config = dict(
    model='image classifier',
    dataset='seven-segment displays showing three digits',
    image_size=24,
    color_jitter=0.2,
    arch='vgg',
    depths=[4, 9, 4],
    kernel_size=3,
    widths=[96, 192, 384],
    loss='cross_entropy',
    beta2=0.99,
    eps=1e-08,
    adamw_lr_other_params=0.0021,
    sam_rho=0.1,
    lr_schedule='cosine',
    weight_decay=0.04,
)
Rows from block 7 of a small image classifier, named by matrix and row number. Each number is 500 + 25 x the weight over its row's rms, rounded and kept within 0 to 999. All counts start at 0. Numbers have three digits each.
After each channel's rows are labels from the 100 images, of 14848, where the channel reaches its highest value: "top examples" is what is common among them; "lies over" is the class under the peak. Only what is clearly more common there than usual is listed. The data: seven-segment displays showing three digits.
# conv: 3x3 conv (model.blocks.7.conv.weight, 192x192x3x3, each kernel summed), inputs 0-95

conv.84:492513487488456501507491490570485541503490516487500477529486496500526554518493498501485457482487492541506484514490508555483523503456505494498544527500503470464496475512493495512487519507504494524463499527479491491482533514473500485511514476495545570542499514523524493476508526524472485464
top examples: the digit 7; third digit: 7
lies over: screen

conv.44:504506500498484497484502491494469499478525501491503482474522496495494561464488503507501385465503495510516495495502484497515543495500523495496489503506500480503525487584496522498500498493500458465492505631510461492514508491503494490525489496509508501503455494505551499483492478500476489499
top examples: the digit 2; third digit: 2
lies over: surround

conv.151:479498474432502486482477479474483504489491527456472497518445471485488494470490472457452428486541482463482482467484478511494464479483490504542503478488499536492506443471491498497485469487484507464505473523445525501500541450436482465470487464487552488512505458487487481457488494525492482485
top examples: the digit 4; third digit: 4
lies over: screen

conv.7:499514478508513489475493485500502546494502520526499503486484497494535551469495484498516481490542487529496484500492504516498569491476496512513518491499494479475550478634516506499499497474484556501475490575550501505485582542492482506497528479503517502516550491524603484484519506478458484501
top examples: the digit 3; third digit: 3
lies over: screen

conv.36:479474490469549499508497498494500493501499517481502522551509507496516534499512559501488499500498499467517501547509497481529469497532501506505507484510478536510491488511493516498512464504499514499605511495529526536630508519507500504505510500531517504506480492494499512499502498492493500514
top examples: the digit 2; third digit: 2; third digit: 5; third digit: 6
lies over: screen

conv.136:469519490503510475521498504495459484474497510607501498486506477497508530452463506478507489450528500493497480472498480465482506482516452527507475490457484488500509488466521484482497507463481539499489509493489472502508531447485457501487510503503529527569558481480511513418502508512514420525
top examples: third digit: 9; third digit: 5
lies over: surround

conv.149:507499505496516501500497495495509495499506514497501498509496491515494524485490488473522510518495497529507503565494562491506517494505502500548514532518541529507520484611498480493493530489552565527498468528548464503507514557504501514497569498502492513524514511512552451504507508464479507487
top examples: the digit 9; third digit: 9; third digit: 5
lies over: surround

conv.33:503527454547486517502503525434520510526503498522508475491514555519456496558522554561476507509495499514500534501463504497503493509529518507462487495514454487505489451496511441502502581503505490510523444509533461489467487460509432578482466538541487456493520493518497508516519509524500501487
top examples: the digit 7; third digit: 7; second digit: 8
lies over: screen

conv.79:509507451511481444507519490519486501446500506508506492497462475494492506496497492434475492484515460495493536517489550486492498480489487538490511495471574483456502488501493470501493476493501521484476499501458502484495495498433453495468524417518499561473475525473499416495508524528494494468
top examples: the digit 9; third digit: 9; third digit: 5
lies over: screen

conv.152:501533544489516465495522492487517570497500512506496522484503500490543484527499480478494498478502502611497496447469465496519487496499479518509475486496468550526522506477481491489524491485474492510486535465475497501479500476480510485488481494478479484498486509550448497484508492515491487504
top examples: the digit 0; third digit: 0
lies over: screen

conv.126:509498498496481460494544432536495482463490495502509493492503474482461494491463481477477499480488527491499554514480488478488478468492491564497466478522585474460500473501504460518498493493499502467486502498484497501494502469477497492497495443503553560501512502498502454498495526512513505492
top examples: the digit 3; third digit: 3
lies over: screen; lit segment

conv.61:494506514531508499499528510500501500502553467489493500508496565499503496518507574522501530536502513525500502488499493505498499509512481538527520518462505492475496503494573488460497507509489512546493481498552491503500481492548512524491499486492501500497495479570496525502531508495496479500
top examples: the digit 1; third digit: 1
lies over: surround

conv.95:464508479478504494470494484499482521491464507557487482471501487476499543505494497499498424491488495492512476504495495500497544485452451498560513537512497475501565508586503504481490497492452536498490473532533495434462502507482468482504526488494502491562509492491514481499529474515495502491
top examples: the digit 8; third digit: 8
lies over: screen

conv.21:487508498486465473505476531490545494456499496501498576490492484494498497483520541456547500496487461496512462517488500503542499456497499572512533453513494564528501477490503485501602507488494507492542552494481509503503489492499487495500502492534500466514505494489490496506512517468501493571
top examples: the digit 8; the digit 6; third digit: 8; third digit: 6
lies over: screen

conv.98:506500510491499504515491480524512568493464510506479489492512486498530507495498500472480510523489496593533482473485514495488503486515466444465517455494492505498523479520480478536491525482505487518500510512450500509519514460455502502506487497476529537518544533501515501463499533524518498482
top examples: the digit 7; third digit: 7
lies over: screen; lit segment

conv.182:480506478494463495575484480505463492503498503494468449486542492487495533444524460506495508534464500488528480500492565550504516498512468501499528489516500504494503483491454464514476508495490506451490472537467478474496515498479455501553512496521505531432491487502512488481504540520526516504
top examples: the digit 4; third digit: 4
lies over: screen

conv.14:484501509443596495498500496492507496501534534497499522516499479499507510510500514498502549513490488511495495493500484491519494492498488512513487496496502509504492504494527499482520481498500485505639512505467516531561511501487526463503498510546486486493495486525509510488489495507531499507
top examples: the digit 5; third digit: 5; third digit: 6
lies over: screen

conv.155:498495481499485497443486509498504491497472455491484494486523494499502544498481517491512454542492484485503511504485497546517556498464533530554528505501502483494519514554515495485540529499501570492486496575534503493506580488501479501547514498530540508548519509528504500488525494509501517503
top examples: the digit 8; third digit: 8
lies over: screen

conv.137:515532491506487488470495483507489551467502493474519498517496458498491527494497499462501503473480490503489505548498570483503523492483500524467526517513538483500550491516494500515513526477509553558489491519531490505485489557475484514481552473510522503505485506458510474483478489501472479483
top examples: the digit 3; third digit: 3
lies over: screen

conv.169:489490493495486497510494460473469472494511495456477465487530472465490499479510501492488555518484512511515486470451489516519497502492524463523468478498466509499494461492460477488478490538473417481532482516508497499486491481471505482519439486521497498507519462491490493511483455509489531488
top examples: the digit 0; third digit: 0
lies over: screen

conv.64:472493491387462502476523491476480471519470437492500512487483498484498443465488483481513461486500477494487493499513495455474491521494468505537497534498501481513488483474469485478482499492497494444474506494471477473474524453465459451528495498484460500482540496483477492486481491477524484489
top examples: the digit 2; the digit 9; first digit: 2; second digit: 2
lies over: screen

conv.40:501482500498492499495495508481512495499521500494510493489511589501440510525507548536500535507466553497485507502497490518506506501525495530502499508479476493475502493499555502455490531512493491531544493500543492500526499506554495530501482492508489453493510466530498499496549474499462502507
top examples: the digit 1; third digit: 1
lies over: surround

conv.104:511523478492476490493496480548474500490474575503479497524499495478507478488532500492504482510512491536499473483492482494497486500500488510461521461491520505490489484495493503516507525513488470428464477484503505447506486496512466496501505470513513523484485540482483458509479604523508511496
top examples: the digit 7; third digit: 7; dark on pale
lies over: surround

conv.88:493492463451482494500477487487480484484483496451490493503446466497480491500498523486474434503517425487478488476490493510509507495494478500509492494489485493484503455493526519492504509513475479480496488516449506481499526472475478482433460476537509504457494471457505484455514442531484464499
top examples: the digit 8; third digit: 8
lies over: screen

conv.56:518499448494503478504496522511505507478492509541544467522489481516502519545480511521497514478518481502503560500524516500476500472482486501452508517501508487507493516517487516505471602554540514540497462495522541465465496499525475518477526462500499488476496580502501511485528452516509506493
top examples: the digit 4; third digit: 4; second digit: 8; third digit: 7
lies over: screen

conv.143:496521502527474496491458458558497485501476511468498482504500494493471502499502487499507504491526492498522459498493535540500496491522505482489468484565516507499501502494465501532506555495493507483501488497500481509504506485500490557491485482479498629505526488475499491509519576515454488511
top examples: dark on pale; third digit: 7; third digit: 3; third digit: 2
lies over: surround

conv.89:425504488531519478515479457493505502530500499503423479509497489497497497497516489540482498509498498506509395489480463501495470494492494495424463498474502487481496492518502479487497499619493461490480487503501544486492495504513477520476467462486478492504494514513503487513478497548512506484
top examples: the digit 9; third digit: 9; dark on pale; second digit: 9
lies over: screen

conv.120:490440484479483502475509485519503524507480493436503528498503513472503495515510484499469481494494511495501508498502450501511533490494540501534476504503420487479449517439483553516504497497503463486486515487474490496494496482497515493486432485475431556492502479490485472521501478482452511501
top examples: the digit 6; third digit: 6; third digit: 8
lies over: screen

conv.62:493510480490459462496494487592457507503480526504483529534500467477520483494489431481453518505512505478481493495494517491512524482493511492498525492492499486462497485500483506530502493497490536482511455502491541506519500488485504444493511486466577540497494522527520472512492580515505503483
top examples: the digit 5; third digit: 5
lies over: screen

conv.186:502483459524499474507486497508447454512483491503560454475492527492483514502512481538493469494502507439491472513522501542498498498452542495452512502499500474482483558508470513475481512522507507507493500475524524564497497502488507493513506500484503521548486475428475542463459530539485567527
top examples: the digit 7; third digit: 7; third digit: 4; second digit: 3
lies over: screen

conv.5:453500495580493492508497486545478517428509492504498463489496516480536487481478542492500549510478502504489496479454523538530519520510450509516528479494486524503508478511536496510509471475500506517487484497542497476433491483502473548495521489515523515481481506490507478496578511492497502492
top examples: the digit 9; third digit: 9
lies over: screen

conv.128:503516482531470501497478479503469497507539513473510500476502566505483494466513602526492519480523497512522486483514490484510486515515514516520507503479479575495493490488522510505507495518499481511496499521505485502493490472524493555505483493540512486499516484525492469500518480522449478494
top examples: the digit 4; third digit: 4; third digit: 1
lies over: surround

conv.16:505510483464479510491496488498501514500465472470491471514508489517489505494496495458447488456530498513528498511496505533524521497509491520513500512496526492483522474524491496481495490497492507455478465484483477538492538506446505553502515464543550503502514515509503462554616490549467551495
top examples: the digit 0; the digit 8; third digit: 0; third digit: 8
lies over: screen

conv.191:501547504486503496511489492506518502486481537538487482527499473525504505491482498502468559497496512504507485501489489505500488484564482488493503497512521536475549474513492506497512513486497473495581495509528584496565520530477466500485494505505511513499504546503546493499495492512534492474
top examples: the digit 5; third digit: 5; third digit: 6
lies over: screen

conv.53:500493502522472503509492506499504449484508499501500484464595514525495523489499529495508504497449540471520502464506495525533487489487530522492476521489494512511491503506512480494490495484496520499482509521542465500492453512503498522584550503593482497527521484530516501532510472489493521437
top examples: third digit: 4; third digit: 8; third digit: 0
lies over: lit segment

conv.87:481487461490510480483467467595506468490517541497478502493493513485501479486496514468499496468515473490475481478477488495491488493514501503508530477541482515491463484487482506551529481507495491530491498501491485482493482461483493495503475467492531606484530519450467468508488636498498459500
top examples: the digit 7; third digit: 7; dark on pale
lies over: surround

conv.75:484545487502525494502491492505498520493498486513493494511500491458572501468506528485519508474487488503498479493483479491564509497603539509486484491514504536510489482472521488531503465493495500490581504514512510504544526494505497497540507489490517487524506489492527500500505592488536513498
top examples: the digit 5; third digit: 5; third digit: 6
lies over: screen

conv.145:468481465483515469554469468497448493489490477530439486484575488498500471485459486542498498499447489498486473488512472502498486524487522500465519442487490497491506481457499496490503505545492530485584497496521527547506478498515474469542504497499511491493482522496486492489516494490514484490
top examples: third digit: 9; third digit: 6; second digit: 3
lies over: screen

conv.20:518483460495500505493565535558478482516497526440496497497489493517478461480483498498478500492506493501503527466482477503497493497516509495505544502499478500504444486482510500501501548524480498494547493509464507499500499480506495517477498466489517534496488534476484505478490549509564481494
top examples: the digit 3; third digit: 3; third digit: 7; second digit: 1
lies over: screen

conv.177:491507511473486472497488483525530510483469496461461507505490500469510566498487500495510480498496493491520486484410481499505548478490492523488464496466479499467531475530479483498515485488439475470482498485511504527508498492477481484505481450546481490496514505511494444504496459523499493506
top examples: the digit 8; third digit: 8
lies over: screen

conv.122:483500503468538502512489476488517491483498493490486517503472505492489515497510492509500451495442484516488489485512484513512475494485488507504496458509484532510498501481493497479525477490502508510648533486480561522589505528478504472515495507467517488513506488520476543489512490523557503538
top examples: the digit 5; third digit: 5
lies over: screen

conv.13:496575492449490499537486489523456525495514549537496475512491506494544488494499498483494573524508453549509486491498500485476467492571491473519525495498492506497500478489442506503488510485489492515492472494439514499510503479482486518482485496470483525513505484459454500499516505504494496461
top examples: the digit 6; third digit: 6; third digit: 5
lies over: screen

conv.26:496510489469519501537462450513486524472453493531457503529470491509507498498495471512506462506471483514490484468509483508489465478487496513486496487505499517494503465477505499477517527545483482505463508485479575485494537498450488478475501491513531509495560527478493512491537503570534523497
top examples: the digit 2; third digit: 2
lies over: screen

conv.3:475474479447539500531492456473511451507505489456485467541530467469466532499521484572496484509484498472509469470478479536483501481506521507488498488494482499487457486476471515451488504499500477537512470496538547493519520499465506494490475491531480495478562490529500493531488487517513511501
top examples: third digit: 0; third digit: 4; third digit: 7
lies over: screen

conv.45:462493551497538503477441507504539496479508501519410549494483479486518500505483514477486495499504468502521454497478507494530472470492486534479517438494499518525507509493474467503537512468487505501491503484497500526503495535479570501467484513464495504507503493574495516493517502478501490485
top examples: third digit: 6; amber glow; third digit: 9
lies over: screen

conv.124:464496501487481452501486489516497504502472503426485494509486439531493496532513467512491500501501494504506493491528487532478506460484529500496525471509478518504512518506487573501484528497533465454484490502496555491467503526505504492454516512486498552502480517483495476515512511510511533496
top examples: the digit 7; the digit 1; third digit: 7; third digit: 1
lies over: screen

conv.2:478505501488499506493474493468501498528491494517533504497488542519493494504558506587505509480398446496491469496539470504501498500506519541502478480480470500516482479484516565523511459504505497493480501493602512495498498493555495533500478489497476450497490494536478501488516497493480484522
top examples: the digit 1; third digit: 1; third digit: 4; second digit: 8
lies over: surround

conv.116:489532522487483466483444455470557498496503510488453529505460490473510491472515501524551492455502437487477474474480509503564505498496477501505499448503492539512470473471500493519540486488484488493496527482495471516488513502495481492473493498478456504459501476460472483476498512490510477532
top examples: the digit 8; third digit: 8
lies over: screen; lit segment

conv.1:491489510492536481489487493467509471495529495475529495534508574493500520529510510536483527520525528493498476515507490526489495498511528498511478492504494506461498516498526510453471503511486502537551471528544521504552510542515525531501493498512483472545537487530513490518506484499488533482
top examples: the digit 1; third digit: 1
lies over: screen

conv.188:489518466474488497549519481522502529477498523509494448528499500523507554498505487442471499493520473508494507500525508507466518474478510501514511513520518516474523479530486515517482555516504544506483476513556500492494524509483482508498533445508603517503504541480518406503511508539491517486
top examples: the digit 3; third digit: 3; third digit: 9
lies over: screen

conv.94:516526525515527537504496498531562518498508497499500520494476506531494425560484496475501477462499498532473497499485509440474415504492475533501504508469514494494508502495489489502500504495506491562487493458491499495489425490491573507503511498468535511493508537533444498487573498532488464505
top examples: the digit 7; third digit: 7
lies over: screen

conv.184:490535481516499483515487493494511514480515506543510440506483513501523528469474478493472506493487487500493499542483601519478497474528478513507550502517581492435513476506488487534478485466498551514504464503523492481504504501497483516492536480494479497523552499511498464498521534470449506472
top examples: the digit 3; third digit: 3
lies over: screen

conv.80:437512507461482518514483472481518491476533501498466510508521503472491490461490565467472503503530491474530487500466486494501522509515509509509498451503489475502499473493493491503532501506488491467492500499509486530507490418452484564504496500558534500500504509485507446497568474498498486545
top examples: the digit 9; third digit: 9; third digit: 6
lies over: screen; lit segment

conv.140:498509492514505501508508487510496488487503499521506469531533544481484505492493581484489529472497494480462496490483507494480489491566513515505482493483500496480469488493492500501491504496493544498533469534514498495518497486485479614504506488529461501526538485493488472507561502512420498488
top examples: the digit 9; third digit: 9; third digit: 8; amber glow
lies over: surround

conv.52:510506512458500500509533477542493497492497504539509489516512493491521525489469458472453504478536500520502518542492514486488503492483506483527506512515599459428517494474493501511466538486502565487462472501535491500457494487476500472506566452500519492501509496487482488523526508485492507456
top examples: the digit 3; third digit: 3
lies over: screen

conv.114:441474520493514490482488463488506491487482485482466506529469472499501485529498491535473520513480532506467474486515499565500499497495510497501486448501492501496453487473503526501499491487498499487512491481439519494503496504478512481444500518441486489491392501540461514556507494503497508490
top examples: third digit: 4; third digit: 1; second digit: 8
lies over: screen

conv.130:493498509526491464500487466493504496484512498510483492511500592490482503519505525535500517538492526481498481495509496527499506489515502499496491495485490501491503530504526499492478525498486500564489488492521529489488497491547526556505491468498496510500527501566500481520519505504502494497
top examples: the digit 1; third digit: 1
lies over: surround

conv.170:485507514460526484484485474477505483493524525472518537547500477517488492485507493489513548507474467510483502499476468544496427481492540499484483485487488518501515494535476513495519499478516527489549513518507556477549552530485508491487485480468517496508473513487549537510500524509595517504
top examples: the digit 6; third digit: 6; third digit: 5
lies over: screen

conv.58:478535480469543516559521497505488550509506545531483525513508518477503483469517457504501460525507503536497510507480498519493544504482475493489500521513484485493505488545531492489494507544485510483533496524509523495574531513469507485517495499477530510430472471552507490482484517489546487513
top examples: the digit 5; third digit: 5
lies over: lit segment

conv.81:480496465479484489504487468463495504484473492581487462515500469480487512433499471456461501458567502498504493491470587485488499484496470528474484484488526501442490488507524463527504522460501536473497477492506480504505484485490496533503542484481482472495581550462464485493528484502502492510
top examples: the digit 9; third digit: 9; third digit: 5
lies over: screen

conv.117:432496496508493494491397497492476510489543488507494519490537510497498508527485491491507513527501505486505442472501501486502497488542518512508498461498471540511503513500520495495521521510488494512517513501505498489499503499518440491495480468509615522499512485502522516469486465512518505487
top examples: the digit 2; third digit: 2; third digit: 5
lies over: screen

conv.119:472543470502501502503464454479516503498519483501484501500511549502468504470487557517511496466491481479496446498512508498510528507544500513479492460465495529450499490507501498516511513523508479510518500481525486510479480462477506585485497495506495520470534497507495466477537480520429495543
top examples: the digit 4; the digit 1; third digit: 4; third digit: 1
lies over: surround

conv.131:483510462490486481476496467498465519503468515477492495524490465487509554479505498494537457463492488500503490526480491473492561489457510516496510495518508512492533474607463515554503517483530491472456500503520498504455523525458488507486516477490472501530487502466550484512497497490471492495
top examples: the digit 8; third digit: 8
lies over: screen

conv.108:498504488483544497496496500490498490490530492499498508498491476490495485506492475512488570452504508492514500485471471524500456495524496469507486492485468508507462483514527505474514499504491503473619500498504498491575526479492492476555499482560512462487509482477509491496454521489559496507
top examples: the digit 5; third digit: 5; third digit: 6
lies over: screen

conv.67:526465495503544510457503496507510481463501488473520488479548563540483508535461512509474489534489513472540504485484465546506506522490467476489502523471491507493478504496513445475497514514509501521492474520496511479494494469503503556508509485510487496501546510550496502532585485510495557473
top examples: the digit 0; third digit: 0; third digit: 7
lies over: screen

conv.121:498483518486494489492505492493486478490508474534511560506491475498506506480476495495520469505496492508463498492475498452463505466496486516484503496493505541514499500491546488486495483476487493479557532494491527472571527532487482462486486511492515494501479527510493525479480500487600492489
top examples: the digit 5; third digit: 5
lies over: screen; lit segment

conv.42:578532489490502485490493488507473515436508496413490486506486499564563490472443487495519533474485471512493491498518487478487532552514487488502518513480489546500520516520499449484473589509520449501529502485492518489536499516485494519486523475526552499494489577488500490497508499564497502488
top examples: the digit 9; third digit: 9; third digit: 5
lies over: screen

conv.109:453479522509506489449426484487482478487469482551512491498494507474469492487507488498486489503530490479498401437466440514497478482499507506527444477500472507504497492494503501495494523478475523487492495511532490483494510476506511516517468508499488464500493456502488489518486495494499494499
top examples: the digit 9; third digit: 9; third digit: 5
lies over: surround

conv.150:508501508475505521485502493513522500504470512460498546500515509525512485531486489436461493527478531534489503513521499515496501478464545500522506450510496515487507506502497523484539503494526468502488541518488513522517485468476557484517494490518540495516553532499489475499517502497504515498
top examples: the digit 4; third digit: 4
lies over: screen

conv.96:506513517498503530501495479500559539496488489473483504514500478515509483525495484480508488550579478525504485488492495521500500493479486519503501512524505488471504468457477482484501486491490482557485497476481570486516535481445554481494500480527575532514494538511483499500503494555578500501
top examples: the digit 7; the digit 2; third digit: 7; third digit: 2
lies over: screen

conv.77:501510499477483507483471488490489514499447491480507500512486489500528513477497515496498475484502506540498487496499498485493546510549486490518505496500497479490584499586500499501499490498499478483483511627537486500449502512527505526528491497464502486534491501496571492491512485460479463486
top examples: the digit 3; third digit: 3; third digit: 9
lies over: screen

conv.135:502499493481471481480476471484507470538497492507546502527466476502472496520531498506503498462494451502493523485535485502498506490474539503467494476491472492499499573508476566498492522505531469502493510499507573494497500504482514534465494480482493483495489541440486521483498496559496534510
top examples: third digit: 4; second digit: 8; third digit: 7
lies over: screen

conv.38:481493499465483506500467499474502490484472495473476545510484502469503496474533507488504492514478466494485489505476486514500493494480455557497513465503468508488477484483487478491571477496476497494498547501466521486496501473492477497487472494507504495489497446485497435528485492509481545544
top examples: the digit 6; third digit: 6; second digit: 7; third digit: 8
lies over: screen

conv.25:500474483499462487488481505512563558503459516485509569482424482503507489579463478488487440497478475561469491506506501481487487492493488492497520496493504468463496507475472500490501510479511452535472493469483508501469506486479537466478503471471513501506466503545458496509497507515494526523
top examples: the digit 0; the digit 7; third digit: 0; third digit: 7
lies over: screen